Weights of a small contrastive audio-text model.
Model: 6.6M parameters, log mel input, encoder arch quartznet, encoder norm batchnorm, encoder activation relu6, encoder depths [3, 4, 5, 3], encoder widths [128, 192, 288, 432], text encoder width 192, text encoder layers 8, text encoder norm layernorm, text encoder activation silu, text encoder num experts 16.
Training: adamw at rate 0.0011, 4200 steps, batches of 128.
Data: trained on phrases spoken by 400 fixed synthetic voices, 13.8 epochs.
Rows from block 2 of the text encoder, named by matrix and row number. Rows with one number belong to one attention dimension. Each number is 500 + 40 x the weight over its row's rms, rounded and kept within 0 to 999. All counts start at 0. Numbers have three digits each. After the name is the row's rms in percent of the matrix's.
# v: attention value (text_encoder.blocks.2.attn.v.weight, 192x192), inputs 0-47
# proj: attention output (text_encoder.blocks.2.attn.proj.weight, 192x192, transposed), outputs 0-47
v.9 096:497463504560521483459525551461552531494524662517488493522547559456603520493497487525472521522507446531488468545512487467508424483557558472504553
proj.9 099:495540490458475532518557519515538461514560535572482443460534519432523494557436432496465441514417483522477468494523535477497542477511533516471570
v.10 094:560494584526548523462517508472540475415570480484534497456578454421493519418494513480586534497474511472528466548488452511525533481494446508477530
proj.10 092:576500526487447461463493530517468503465464415567569499532494503483531596532504468502429499513501512506479497526466589488535437518574455396498458
v.11 079:505519488572539457444489506540460544515473486468554510487475472514602470502595530471644471481512565516470500492475418482497495478444545547412497
proj.11 092:516429507523501457505482524463517527557514537521540430540482508490450513474564516531499475508431471446520521492464522504494472475481542534591523
v.12 092:549437567477501467385497461481520484456434503533521503510493478522509475533465472520510532501521563474496490509496453477438463504560409448431505
proj.12 090:522410522565508517550526499455448479534450436452507475549456409518494571489529458495504460476505478463552496551478582502454491511482472434491463
v.13 103:508473601474479426472472468466508569516513500448516529472504514510476560399546562497531546502512441480484391455499488523501534491470443521532531
proj.13 095:506470538407475491530546484506466503496516484575528495476423513510468524466555496525555456486479521503514511502461560460508448532455433490525589
v.14 098:559460506424586506457519465488616399511494440455442505461421503400512470503497450510567523474480521382496479471423498509469500517514490485544487
proj.14 096:549515505548517513527480514512481484489483549424535454537523472521512476448492489472450533427480523555577534526510492546502450488568482419449492
v.15 093:479429530449526540477529578522555518414498414529484455523515499456519467458511479484478508503490452484510512543502454481439496598505451471484512
proj.15 100:566534611524451511460508524439433447497518450490527452524478500494478516447441506453521499546539485497537487499517474476431469548439504479525466
v.16 095:590473537496585492434527515490589543480500484508405506528540509557548500426541492467540517514485435476519493526489546475508459520497426595502489
proj.16 097:577474506525441524447469543591502461513458454506438510487551523505565515427509420495510511541517418458570477537471486475519442500512510411495517
v.17 122:618502489501523483482497521533574494471549501501505513483503479515495518440516493470519549469582493455555431500467519485429519516583422547483543
proj.17 124:597506501519522513506495548565510462512510470526479525578554509565503490526554421502534398475465485525544470526549559527478460486493452404482448
v.18 122:554552508483575472413505470510534543444490490508491464474506520503544508462529466478557513449519443482531432540459506447505503543606413557506525
proj.18 115:597521547463555504496460542477497482549498513452512549497500471563509528546549339554511472494411486494571489544442512476523408524489491462492468
v.19 092:494511610431447460528556548471474529513526491524528541498516536507444429553538506488458476497432512515494452471500470498489551562489440468478498
proj.19 098:411515565619468487483501454484445491458485425468524489451468549478533499506433588432421457474503457479547528518438520458568494506549515553474416
v.20 081:471512470545511473471458539446538523499500505459541483524499465513512498463537474461479468491453496521497497511499550426471551569497438447484564
proj.20 086:597505457515476482491575503500492546512480441474502508472519526482536507471525519405493482492537434543471514463450511468488470566470482440461511
v.21 095:512517459573499609504510595468511459511482513427543452536488480441541506478507531454484484518461492473473537502505538505433534538518547500547497
proj.21 097:433518459504436509495481484458487502556513508464533455507513532406558542479486470553497506430556499517471551483554529538559474501462508458526509
v.22 100:461496443481511407517522434535483549464514565536486494476576469460479483481532535491416429506552530452498492513514444545521468389480486479535407
proj.22 101:476467568518460454479535498479515452508688541525475507467529563451450421497512532528471530515453493509559496524539506482553501504516455515498451
v.23 116:511529425551511488583523475536467501494408546468531447490535483478533503505460507528487463459531494488568513496517522550527468464477543488491402
proj.23 103:479490465454511507501545482512527519533583655468447551484545483538494453473476521500518490489507514474486545538522457498521507487522522542576489
v.24 105:545493503516545520443476487484581517454478443452451519476458485530468482485516422473550561491503504539549507498484525441504529544619525491542534
proj.24 122:607484491558509540532463481479536484509507516409501497532462525481476546475510432493472492501471557531534499533509505473459467585526440459477427
v.25 091:437448462502462445520502484479485448539505541494490486460556504569461453532442514532478514550552418527497439394498438507555476472473505495523441
proj.25 105:419517468448532486502555515496518473542513564548562497496475488508605414490540497527427477548555552430441503468462472525593494544529547536489538
v.26 091:458562461505508541444503488481467535503486501455530521484469452479548510473507454526478514537475538544518565512567494474480462532497558507514493
proj.26 088:480517441512479498549546575575524479453518523510530541436543434471510515615447421535492510538478492584508452526469527460468544515492475514524470
v.27 099:522526536473579467390506482517545566485466506491521453510483511516515525491449504438554603489502544494529472489460525468475546463578376515461486
proj.27 089:573510516464518509486518515513399505545513480474490525516406466475547529500529464547559456511467487510575493443485488445495525461514536539474492
v.28 082:461482505524495526528468553493541497488501535431471488440511455444501542538448566502382472458445497485479503459470554572527492481494523456480489
proj.28 092:341504504486460519503562407509485490477460518481508475510444467423420568512570542474455475539569470486459454497509443500500493527564505483552517
v.29 099:479548517499501525562476482480485487473515564436505516458457530471548507532460538521484458526548486516505504509543445548572484437508535495478458
proj.29 102:467536436474520467490453550521558474490560553476426584489557481532438392513491533550479479563476497540478509483505491481492518470528474535563486
v.30 090:607512574465532503453566434529589515511561432524489497546427527568522518409506409497523508464458497484538529476460475469461542539584441585501477
proj.30 099:649474548489476465501470533545539544531504450521495490448485485566500492474563394460571487517507491514549504507461550474474458527502447338559456
v.31 080:484521553500476429578432463423453528546495488462552493530545581510503470520473488472509571538419537484545510426453414502532467460406472536454525
proj.31 084:496457451452470529472476490443567458444492469540444466511503578488489516497499505507480497503504547547577476473503376489546503482513531539487553
v.32 097:441490466499494559501490502477464439439529443429550505473474512590507518525527517564477512530478510500495512534538492538512583608542560492525463
proj.32 092:460436438506492535538502482479527580556509530446446434537532562467544503468544512413469544524514548498450555509486562499471512476542520553476445
v.33 079:505473526509420470527471422420511493487494498466477520517505516529494462509528508521520524479458489476462504445491545545509513451498502450555526
proj.33 088:488512464459515530515450454510506425590581500504484510528521550401486524464443517516487450436428521545491524494516491514507513438538534460555515
v.34 100:513532429445509552521498450528441490488506402536611472461487461474553523553481477502517467520482510501492576529466476492510498448494495487534496
proj.34 102:470457477506506503472473491455528552484502608463446484506584552529442466512449492517515474491573488475531529469498491495440469539534499557533489
v.35 080:559467483450509446514512480550523522476544426493507473528546514462509466394473547468549495484511484474445449450480481487433492435545510516532548
proj.35 085:572422530514517524538415480392555508456565485446505547535460488439543447497476538512484493504514524530485497551489606506466523560505489485403518
v.36 080:473499502504532570525422488544500525549471437561513517551518470529514499482489499541437487493457567497425512533555484494450527461510510475484541
proj.36 083:456478468448463433508547506562549499467510483507550501493487508469503481521545559525572532514484543451532549444375528470492505509546461484515435
v.37 113:553561457541510523464469486567598485465516506551413503537560523544469520456555436512519517464540530503560464494432510490438480567530445532500547
proj.37 107:555505495495462568466486510516470431527455510516470490473561526466518532456555384510534480486489497548572494538523483466498420547573529422499490
v.38 110:526479582445505503487523524496581497553532459497500512453527508462462520471507526458551489492498454476490448514506490477480547503598435514509557
proj.38 113:589536612474559553452528444493444522554440358503479473459423440494485555447513522487437516495472494490549463508482499464489549574483449463484415
v.39 089:519519490518520472544562478541511477504470522492489504519546550459514486535439486506474450522524482484470514478439494425522492490509450513445528
proj.39 094:474548459544513494494528525507490530518520574529529475454516491484509425534514501495493521528514470458542460456482490524471500536464508530483521
v.40 107:515466526526511550473500496513515466490448443466472537453443469570476478488507483508529527502479551504516539513514510479409516566587489484530529
proj.40 095:529460584505452542554501531420438488493437473463488526526538497521562465556550487513516550517524492518559513531477517512497528575555454464414529
v.41 098:456500498455444530532529428536406459581507546466443499545504529527493505538476520551542466513553444447428467455527490535487477410449533455529462
proj.41 100:379533514444511489415453481487507571502558577541467467450458492448458485507555550512499481477472515534444506511521492502507532478471540554508561
v.42 098:417505487521424481512483536526419573559520528542484501554464524509552508470482508502434477532505501517528509477519504519571506454390562513463524
proj.42 105:419494460531522474512496446490504572499590475566553485509464448462505372485447563559495526561469452440434518544535521469513503459493507541489578
v.43 091:489534476456555507468448553457594504522486508476500533473522460520511424510473512456537465455452481513531502583492475534489465497495485512420534
proj.43 088:560524451470477444496445421498601515560527461519462557449553453499485476509543462498490479543530383512488504497471560523443488489475500472587506
v.44 083:424462529488517601558489506502488424517533476434487468518490522481509469541449507475546545489476522442490505449439493521515484509466554528492525
proj.44 090:483533557509526523482497495468481460463476481480517519459481457530484499517536531532571463483552525421545437521489472462544522435541467530532567
v.45 082:552486401492515486538490460529504483489488505496520584484516493533481479516522509448427551523479487443498538433531505538468488448522555524470473
proj.45 087:505556516550538457470498503507529522424517472556452512469529534435445501449475539496479494517409529551482469542449549512537528499577514507467490
v.46 093:440429477492507466583518475495433503499534508468545453519525499479509456504473607478508467508538516548465518522522480544413511447559531500439457
proj.46 094:414520484438543474496481496570505518542545481521538577463562513486490414524486621511536574512506510492462460543465498517550511473524574547538563
v.47 092:508491525474460446489537473550499578535492585575484481438512491497454492416490547410471493490496501527463452542497455497528488474510509514514485
proj.47 104:493476469438519500501477463451544417484521471544489483502488509534473491532497598573487450517528458499478525585507478537512485467433521430534577
v.48 113:483485547503516500541491487461511523476474494477539439525489492429474481491425488576438482455491478509463543531453501524512576554481509493464489
proj.48 107:454465504535449506530494511494509516485523384499489570488371470546495596472468537531532519473514539479471516518531438477509480602508499488491502
v.49 113:459528490504501622525529520466536522470429459427527513478476540573465537546463464453516552511534485516424546513544497521523557515539538485517490
proj.49 102:467571484483479497502460493487489463518463481461537518480562485484476534482540482499432503486496461586516488508493503479430483471571523449436545
v.50 108:522494498488530522476510530549512485527547518469517495567505546494498484499487517550515515534460561502549471534466500476425544521566482479537506
proj.50 107:479559522458529438556485488581545437483461351569498449562489542458576566531476406519499469476519493458528538512449459476449466552529550520513550
v.51 089:525470567530477534509507512488474445511487539516492480526561564465475562515513433528476442490511488534494530490495534433525455533534529505522492
proj.51 082:525490461622572501538482483559555517440575438510525573559477502544566505515503454551460494486511511462496477531469445495613515488559455489448439
v.52 122:498492600452525482482438472504459503495516513520541481546573520476541519420443599477454448514472429513541533542465525485488533508499501459503537
proj.52 112:490502618442478447480510505501497507537460462536477486470420473455479506469457482475555507501517508436531500487484480524495461529502504502496539
v.53 111:475502536491453528496556497465533501488506477453509493535586494558509503480465503442458501569377491500484470522530499426500518524519474475472532
proj.53 110:502494570457504478480461478588518471556427414461497482536437513459505559399505536466456527524436548479485518505498495485524536570545504517474511
v.54 120:520471549484497486466449473491544526503467542503521562491507471508547540500441585487483457500470481509543491550516471474455535524420489497518535
proj.54 120:509528567449529491473551503525475509502512372552473497510352454537519584421489514514501496484503528457495507504485475425550465574523570518463516
v.55 133:461515401538472564569508529490472509479513505441537442512458489514464513504520471530529552543533540550388509486536523541516472502480497517469429
proj.55 127:429536427566549540518510505462439479507555511431510480484532474481495501549511563474408547480461492563474513515532482523474594492471537531505498
v.56 128:503489565465483402460440463533483491522537494583518583502555539501517493453501578564451459483490489467567505498457515448523495463544483489518563
proj.56 123:511564538504451502465481550523524475511522461568471459505482452529474526481445445469526500473448523414556499502486473469501507478484487569487513
v.57 117:420472491460527550534546494428488472478505440523513475473510508523452481450511491510473576537486480584412466458531465492509510516484553528500502
proj.57 111:453554499499513510513489460433521522459418426433530556467539454464543503531452549464525519552457501551466483486541488442462558530561478553502438
v.58 118:538501555450509471459433446578534555484477514507436525508570460470481420493509505462471482455513486497545527525417513498520496467521497501495553
proj.58 108:519519561446497539508501453510491472574487537568521538498486456514557509457507455528493437459526537487457483493470585469517474525512523501475477
v.59 124:446409505475467612454522521463501536465491487484536504549469502537471504574508471485516560546537489546431548488579503470449614530501527505483462
proj.59 120:470484486449525488493496489509492504508380474450505495558481482451541519531539505454479522518488454512471497497538503482434518546510511534502473
v.60 131:492552480537481421564540484533454566472438591468488470470514486502489479498529515555556476487510493503502506521469454533557437466465472529511469
proj.60 128:494502489552458463503474493487466528484593615469539532439547487537475397509528516489506507447480474540519473498475539554502531411483498449484457
v.61 141:455480484517480614470502547407536479494460443477518436518446510575442548550479466491498539520491521535390531508584522503442579510537512539464470
proj.61 128:475505452479552464495504466514486498435403464426476475576506523520480484503508521515491566478529471508443512436493523484451501528554484557442526
v.62 120:485483486566481602487496523446509471454516437511496503477519491544481526480497529544499510443497491588424479469516498489474535457510522565453427
proj.62 107:434512494487534531511497526483540513489450379462489561536562512467504524538477523486485501547504523481425458468545454542458518515479483543533500
v.63 129:496449514468498551488508539418496515501498377466517478495490482548489546479469493530447476539458501495497501483496505489431613553498485448463535
proj.63 126:485546506481526506480494496494585475473409426486497479557444531494491560543494558481544516487534496511518495485470541443465502569477547483489525
v.64 102:578496552444519497508502552533504452437515424534462536488487501558529491425580458506507513474508490474575455501439559446465477527485461484476456
proj.64 104:545484560456487534504504497538482489476483531521483519541533536529476533444563393543536496486497465465551561457497509528401528477528511511523554
v.65 077:531508505484490501549552433475488494467511445519505513562501503491503477524456553499522452529558482482464523540545505497507506547470499567497528
proj.65 090:390540448506520516484508477551511547562518468476506468515524574473488471523473513534485497517486547484525503527515541469492494521579442536571509
v.66 087:424505569464511522510528492482515461488458500552478467459540530559473454570553507500469497474505556503533515535563509491516515481477525503519561
proj.66 089:514434467432486527516527414519526493450417467509507488432463480455535491470537435442545572540494503524482455438511566473494462486496577595495477
v.67 138:469480572432503489482457399517486502567518508557474508496598512421489479411495552515421467515431463422576462488467496495531468491478462514531579
proj.67 118:491522551520470541516470468516534482539523424561479499492404463488513522468502506493525465468527476436504456512510535464564522492560507503502479
v.68 082:505489514494501570531540498524481496530569473529475446432568486532478462474498483482501518513402527524576501557531465477434492565544481472545516
proj.68 084:587481418502494495539537497500487474510449529509415522465501514442494494517443470483492544458583514531551539422426455447438517541492434519497518
v.69 129:522530609440504448445489469567481450505490453562463530511550471461535469467508516496497450519478513464586513519443504475529505491482441488486546
proj.69 121:477506567469519510511519562602477453538520473528467509506395496458535495424498426537546477478503539435514486499465515498500449483541499458530464
v.70 093:515438554398450407470412484512470502492462541490486508532528497456548506385503526530429480466495541491532456470517527553514426502420523517509481
proj.70 095:515509467518541564469503540440492388486572476527512560535525443493428513563497515524492431530498522496495497527485546476536513487521535494554525
v.71 105:594500515488520389469486464548506520448489579495515465485512487436515496416538457490527485471546480465604472494472500597468548529464503518472472
proj.71 106:539496548481487508535431480449490474480557498511463583532528540610484537391559436504481438446523474496499492545497516446622486471435481397468487
v.72 109:531505542452536398468470425514487581562525519573459517509589465532574516475492518537491358522539525486518476503426528518536444493463486462521556
proj.72 104:507540473475509455438520489574473510465550522597521495513420517532527465494506541558453432457508567486492486498489505588515537568502440479541507
v.73 121:479537504471498401524453493586475528582505616490423518442518511446480457480519480526478441480495479459481505505483484557551451427471535502476483
proj.73 107:513493488565481508524471472481537510536600590554542492445463467476470422537481589522483531555518491484447489431542499517550580473465526525510489
v.74 137:463447470521464571515532507424523511475470411489480435549495498526477508491427481532459516497504452486466505460531476491470568521497503473502531
proj.74 139:499523496456521515520488505545498559516341355505524533582482463462497579512483529503500505539531529483466494489532529500486529569500489481459548
v.75 124:532516374574486512553501473537484483470472513520522486468489484504494446502590459517564526477543516552472475485517515556470484428502499443519457
proj.75 119:525460360501531493520486477520496511453510608480515516498560489536529455524506531495538475430531522531489494534513503529481569459477459521531533
v.76 120:522495446556534514478520524472544564508477543470464525416564523499494484490498451532573600495563539503484521485526521506508438500544492459499462
proj.76 117:549462496503535494503506460433492480520513556497505468529595490504440479558605506506480520511477523555546490500488537502505448451486536508511451
v.77 121:545527529460475374465511501558485522580535523512487523498536491451496484487525556514520463510494525493537496510482462502552437474472559509508519
proj.77 117:456534511572444495465533510480521488518597572542483525448556457493511483541482447556494491426517512445471511520480489513596451519516506504515489
v.78 102:579519455488521475523550502463485503502556525535485519459501483531483425511481518522483448486496503447498496502541507576526467453443509470521462
proj.78 100:527479523524555499496498474473462478393628610523517554459533492547505416495497495514467525546454547516510527511458501467531537389439527462496479
v.79 084:489540544538501566534464453518505515515504499557560509502500593465532482446549480489519475559553476490524458477475494498569544454469453474466481
proj.79 091:519466528492564510587453605468512532457456458482418510466555524483488551521542553521501442488513446446534521425512493526475494426466478554531493
v.80 135:515526455533505560478530614478502463472517479437529433511456481565472495499458416460572580515560501494487510485550498592511426525501503479501495
proj.80 133:548484436509502487493555474486472459470493550393498480496551488503508526579501521499514562515457524622522475453517497526498541492567516505511454
v.81 095:481535522564552546532529498497484473478506440540513496434465537558565508532503477476466495517541502484466532538500461527470481468499493396457508
proj.81 083:477468542501502453506480504542480497505452436500486495464491539512433528552431557475520545565502492471532536569527489507395461445508432547486484
v.82 115:498475520457531510525556464478458482535506519490468492510472551478530483489448488490440500472518441508510550509495457522480507480500524522478469
proj.82 108:512568550525499511498549582446525495526513321556457541568417467530494542434472525513501495542484465462492481503528516520499527534533488538506501
v.83 141:463502487517513642506519577445550498498485459452561428552487518510509511546531491492555583537467490530437473463546545511481598520491526503489476
proj.83 133:465504498460559459466464569472503483514475486410486543567523536522521522530523534448488553535458495551499496539462498458439514547493511486503548
v.84 102:504483562458568486445512518473476490585483504493487511505566533456496446450500528473466447471452466534565504454479570490494589509525388497504570
proj.84 094:504531573445564534532516451570465478507506481541505530499478525487531496499498442531478472471507456457488501504528493461480437548471551469509512
v.85 097:483517439524532539550518505428449551513489439506535464546453539589464516504471435500499594535514517576418471447533525522504480528541545540482485
proj.85 096:422521514436551447499473502531490446497475503445564498458494541495467516486455501558491482500531513508478465481491429481439493535505507525575456
v.86 121:598554524523527491449492544556541488511527468475437568477482461497507474504531472443549519494517525523533502543499498443531466545501505550476510
proj.86 122:564443530512529518496546421508477504508503565413494450532533572472470524493560456483528490499506530586480468491444498552534438472504501488509480
v.87 117:541489557502505504460504554531578535499455474540481472522504445461571522507520481472513510541434496458591558563512501455440506551583499477508543
proj.87 114:599490557476551497501518431596499506463502450529480482520500513536479466520541439489540492521502426478543507482527502505512452407459537485540473
v.88 093:522538500495499443518523479527486499518470485503493504455511508455498461529489530520524476470506548495510510462425475505472495477453461511483474
proj.88 096:575520508568507458530526472446500463542488571474475456496578512507526522483459467499553542539505521514497424493505474527539536470478516527508534
v.89 126:484524571459562530492515519461513513522539503504510520506534473533533476491499458462422443533432492443550507532448518476495547573550486507499472
proj.89 123:518538529466492452448484494527485457512477443544486484529395505493499579448506471501515500493553530491515500459540548456485428552576533489430494
v.90 078:485531481503554552516501383489518454595479522487515521493554473553524470472439462443555500531502579496560425499451503529505500508482480413547538
proj.90 080:494442501477454511455536469514579531489470459554583461434530436500512532489467561468505527520571488529519462430523544480492529545497554504515535
v.91 128:603531524513483458465504475578569494520536525521491486514474461484555478455574422398494518471501518493574446532497469462487463537553424496479498
proj.91 113:607464565437533494439504493506538493510528501511485466554510539496487505449571403524552475506497474523526524511535526494484444505513478431495487
v.92 079:513506437573513520518469473468529503474501471571447479516531554459534484489446414548529417492463451489432480523514486587512563435550522461507432
proj.92 084:548593564539419482523459479516537522461501425522446458450504483500501544519513533499563510511535549578470518520494508465516480503492442563508462
v.93 094:472496516496483475534527512505514494521589473528530492433495621501480535555478504486527463556505466444476524508519566468505471522454581528523472
proj.93 087:444490511545497523445438473527495483460479450474441393509515479456494501552495472531469528559478543465516511527530475513509487480537494517483522
v.94 122:469480454496496554547561494513480488482514492487565419539441554494435464562530441508560598499515457510409462478590513483480521497473502551437434
proj.94 113:475503483466594504521504532497520501520489528518510521473541509563497531487478525467489541499460461487478483516494519491524528493476488527494519
v.95 085:529485537497480466510524518380490500513489451497464527500473517479558501520480563485450482457507481496497452536560486457544517524501544480487458
proj.95 085:477460519578419449504479551503548495428547503531419541489506464467586507480505505507479540548499544466495517487490493498493515528550484505490561
v.96 124:548474571488519511467478526473593507514521484490441485539447454525560491504454452487594522540538516433499528487493538460475488526575513427461512
proj.96 125:582490514464544462468499447540563459493532448493513507532505570458491443522552455448462458550492499501550537517545504504472492452520553485520591
v.97 080:463479480544558509511487466478522448527528503509460520502484481556614449541507484473562464481532509426432513436515551478546511507503502520541418
proj.97 084:504491478571539452494537472484531540477534426528515492465537509487511483612488467497591453521516519548459498422497473456547530459463530513480557
v.98 098:461529545486544479468525379553543520451515546560422456517495488566488490514479527484471461546518514487486487500541529405471425488480476539488579
proj.98 090:513537481481479504486509452527507413475487529549454478541499437511560542425579445468458424557474560547549469571482531476505453508532498456465476
v.99 086:528495566550410512537454483496504491516546484487581514566554570477483491529529530512447422534489488515493498488516487573515526474451446509547476
proj.99 097:446469520495508559470446511588503457558528496418528501512564440520514509522529495536508460495501462529470432494522485458552528505548525438508401
v.100 091:492520468474417539455506496450506536432540431426561490521466509532536524499469478510510478533521493485479485509518543479486496476496544497560408
proj.100 091:539392475462429456505560501479534602515468533470533500465540596425544507490481507529486591524533519535466496470506526490463451538486591508514482
v.101 096:471440474454482465543492483468482526558505521458501486584550511471505497506458485464500499481502538499469437501470467474472501453431561392484467
proj.101 099:441460435613529582506551547498518438560479445534460474471503475504492437448530631495440481505479468484403466553507502560533537498470544506466511
v.102 087:519450472506548523591497533532498504495536531486535470523495509534505500468443536460497403484487523485454542550435478553489449514513484549530546
proj.102 080:483494473435516467500455435497452495533530545525550453492479568521497527462447445478476485544572489576491416417450512490470505466544511464433517
v.103 099:526474529530440457537500449496507493472505561517462493523434554560513491627432529510468439488569489452491560536503558499551533497497536476481514
proj.103 097:394447470504491506460481471421456507505555604542524499441447474535464497491443562499555480472503517455459466539457471481563472481503482473510505
v.104 103:444506486479457424556463489480450513495529524554452506478522520526473492550508558491482502459449524522455542503489507591561471493455489500428530
proj.104 100:433441515536458500574488498551469543478601501450514463471572555515561446535486575555505440492526487468444513529494534527556529436484501487471503
v.105 084:543499488559546508549501435433521486447545474536504490514512565533532556543451448475496522500470504491481552612434503448473542478539494523494498
proj.105 089:548500504428462431570492510522535566507447509545505488485512539553546482499454455497511471545411520503549625544481558544497516500544471471458492
v.106 090:529537568493393618496440556468507486482462498454547518492543529548512526544529515566454530505479500516504432518430471446493550547553514474517462
proj.106 084:493487510489507507540458603517578456484412455453454545507530497523452483499550496564508499498545514481460516528556546475492492513523522531528599
v.107 104:434513443514451485479530511529433496496516503476621554481504503519529499441515538535464459458520500522495494603547518534582471452461519534534447
proj.107 110:441500507571433514494456532543476516438525497478497459516444458499493529505490576487515560465472489489478396498457549446511471537502502478471464
v.108 094:524491467478577554477430538527623522531484460514458491532499524542535519583539488458576536515496525530515508494499523431526499512566490510463493
proj.108 100:600543563389567435462586551509587546510468494508504467516449536462545506523482477484474487586585528510521507489512506496493457460531554527517510
v.109 092:474474532462531519516502567463552478499493518532482533598480469549452473546513474510483512538497496524489492448464512492473516521491509464535556
proj.109 097:494554576465544462499433497486531515472513449589442479536432423503489471519489568487515486489477520479454520492511527526513543481498577548571504
v.110 084:461579433493455510628505498506382501542481482503464503479560480493541496456532538496477543550588457594480462461559470496448486533511393503459457
proj.110 096:403483556571435520576538531521458440560468451494431454501572425571512498468496519494484496451503497491499482473547553523549470545481440479481455
v.111 085:502538411448433500584517382463346529565477475511506500453484488513497492435528495376505428471492511512544516431492541519490455474499489494471446
proj.111 084:548535494504510546498486510424485492525466453517492467463531438538511512481513526471491485432514509494561476463501621478519477526505511456402435
v.112 081:427479547582539408465437542508528416496580493490464448514518578501513567461473515476557524472480579497528428507454513476456530573558491528435512
proj.112 084:498460527402510521457543497564455545431487506520595490509474497495523536474513485469474466535522420449501567450472485544542516537541535542462573
v.113 100:544503522478569492485542508514539468504541523599490473473498431546511437537560499532447457526466496522491411453515476431426479447549460442461565
proj.113 090:490500537431512507500484528523561444501511469567505480521489482543496522484516459477485480530547514491599524503509479507497458489560548457543493
v.114 104:555509549520496508471487533483536466459519496504489480514498483532431510446506479472589578482497454531550454472481464481430561565576491494491559
proj.114 106:566522513430491409451537538543471461457448447558554545496485510476485569535548405514537537543460510514592489556558437446508462508541520464510500
v.115 109:476574520483501475535509445507426518453499533488495415606496479556513551532412564543402478449533531494501528413514480574547503485435551496492533
proj.115 109:355464507591476515554489482490526491450509469555448470487500477454559507511493521454532475491522542532460434520521493477534553457511463553534404
v.116 088:517576485519491453464478460480409504446559528482448458522558444506513488485596538481466520508500447439548534507484513563498479486449442516496451
proj.116 091:510562503426597573511448491475503457529493532534437497511483496468448479585492444500506527517534593501483487500444468485477527493467477450503434
v.117 095:487521554512542495517544480435489430491554447534498511518441541504476383566485463462444512515422587477483585479482514576499461461532528457530480
proj.117 101:469499522483532483484607481505518457539482532554455585484475513509477503523486545531537456512462512482447479501481524559528510383499481554543516
v.118 095:521511566493493470507454538524500475560467556474511601441510477434511451464520521455509414493579459487477466470553502537548493463536532611545480
proj.118 100:550581497545496549486421504497503531515447460476477490472480525472527536500494511441550402471471567471518583469510470519433520515493488531451449
v.119 091:459409540511448437564533444488463519541529529468433480470516442535513505512484472516523453485470533497487476476470525497557467480459496476488542
proj.119 093:490494447511447506534491510495469501494533520560496451505453497540452539485483494512489421516490442458502440521498556532514468458507435570482532
v.120 103:645504521458612463400527490454528425486515496522452451528426460520524519497501516500527452506491459447532499507542512420528433460585432475541583
proj.120 106:542534501477497477452544443533491434503485599512486490528476524515486466489509424481514511500488492467501568491514471478530485486566554433438547
v.121 086:524484565434597466479544550490461542427466585514524557451505482471481522487482468490527522455423408506537484499513453472397556513539531487511584
proj.121 077:581538547456506551506479568483511610547486500582557515473439475537539473490484448470475438477538406473539509490479531527486489497463470538465568
v.122 090:497515473535458470537505487501486487587517496523484483490541478476507485458459586514388460574482481463479506483575488508521470456454489512532468
proj.122 088:477470445500502490452464484490502434537496523498545470457477537538453557522479511532516455486503516557513448424478486467416507521479481481501515
v.123 102:385547487539446545511500512462402502509503462540514482513547528507492479485474479497428510491426514532498528544472556598595533490446574493502435
proj.123 110:392571478599454566540482505520504542506469497506499528462487507514514509494443523482479504444464497436438552506478570433609526491485482514472489
v.124 090:477447555530547493501505515494488437489522446535544488517499533531498441533579451429477495576432556530451550559530490571466435503505454460485504
proj.124 090:476567540451495534484532471529558503526506484540577554557497443530437513500495551557454495630505437501502533489500512468512470501534504570451475
v.125 099:465561504509542486471485509518521543460452465472562485425505500396496517502501603441495517440470566470510549522567468503572518468485466547549499
proj.125 092:545496495510434544474505447410489563552480518391518523477562452522566481455507486503426548478478578581533456496504511454465481542529513467469475
v.126 085:450497467478447466497494452390524479474573548509468478526457545492494491535487451511510502545525540505437483569477563455484547502518458490546484
proj.126 084:540447515525488530477489508517547526491496534542527497469495542514510543465403465538531506540456555500500437492483450566549509468498470605518467
v.127 119:458514501469445486563515505435422533530517526482525510505540463518494463513518548518458508445490479513498550495494479632537505498411515540561432
proj.127 114:415510492603464519550492542471473464464492471499471507460548474546498506544501582505506472426508456514415457500511521493436488494521475490489487
v.128 090:490514553466550508506506450533549570546502495443504459513490534508508481405505519442517498470572532469543463517555508491461530473500466461461536
proj.128 091:630435504498476545499443500487425571455492520488492436505501534519506445486545483542495487534535489520536576497511510446489486522500573414501512
v.129 094:467449542527509449485506436504446465563501528574439526500480458496450501536513491521478447519546530467472456522469517535523483488470520491436523
proj.129 087:430469490492503510578529454511404475522521483509480468496570489535518458469555568582459481463469438426418531510528490506569504497538531514470498
v.130 100:577486462422541496485497548492533532484502484445521502554431454502495477482513462542563516505537471481537494548506492443525503501563441467512513
proj.130 096:593492571389522476490531443509513496515477495438559504531545513481468490532569465519553453575484478525529534506514442483445472487495530485524492
v.131 084:519530499455474454568532433465490444551538526445453521557526420491507440519503560469500424487501504584509465435544492538448512412471479568524460
proj.131 102:406512490618482567463469500528540450514499511519465442515524479495534516488474502508521566460504578429495475505505547508458583541533496508500462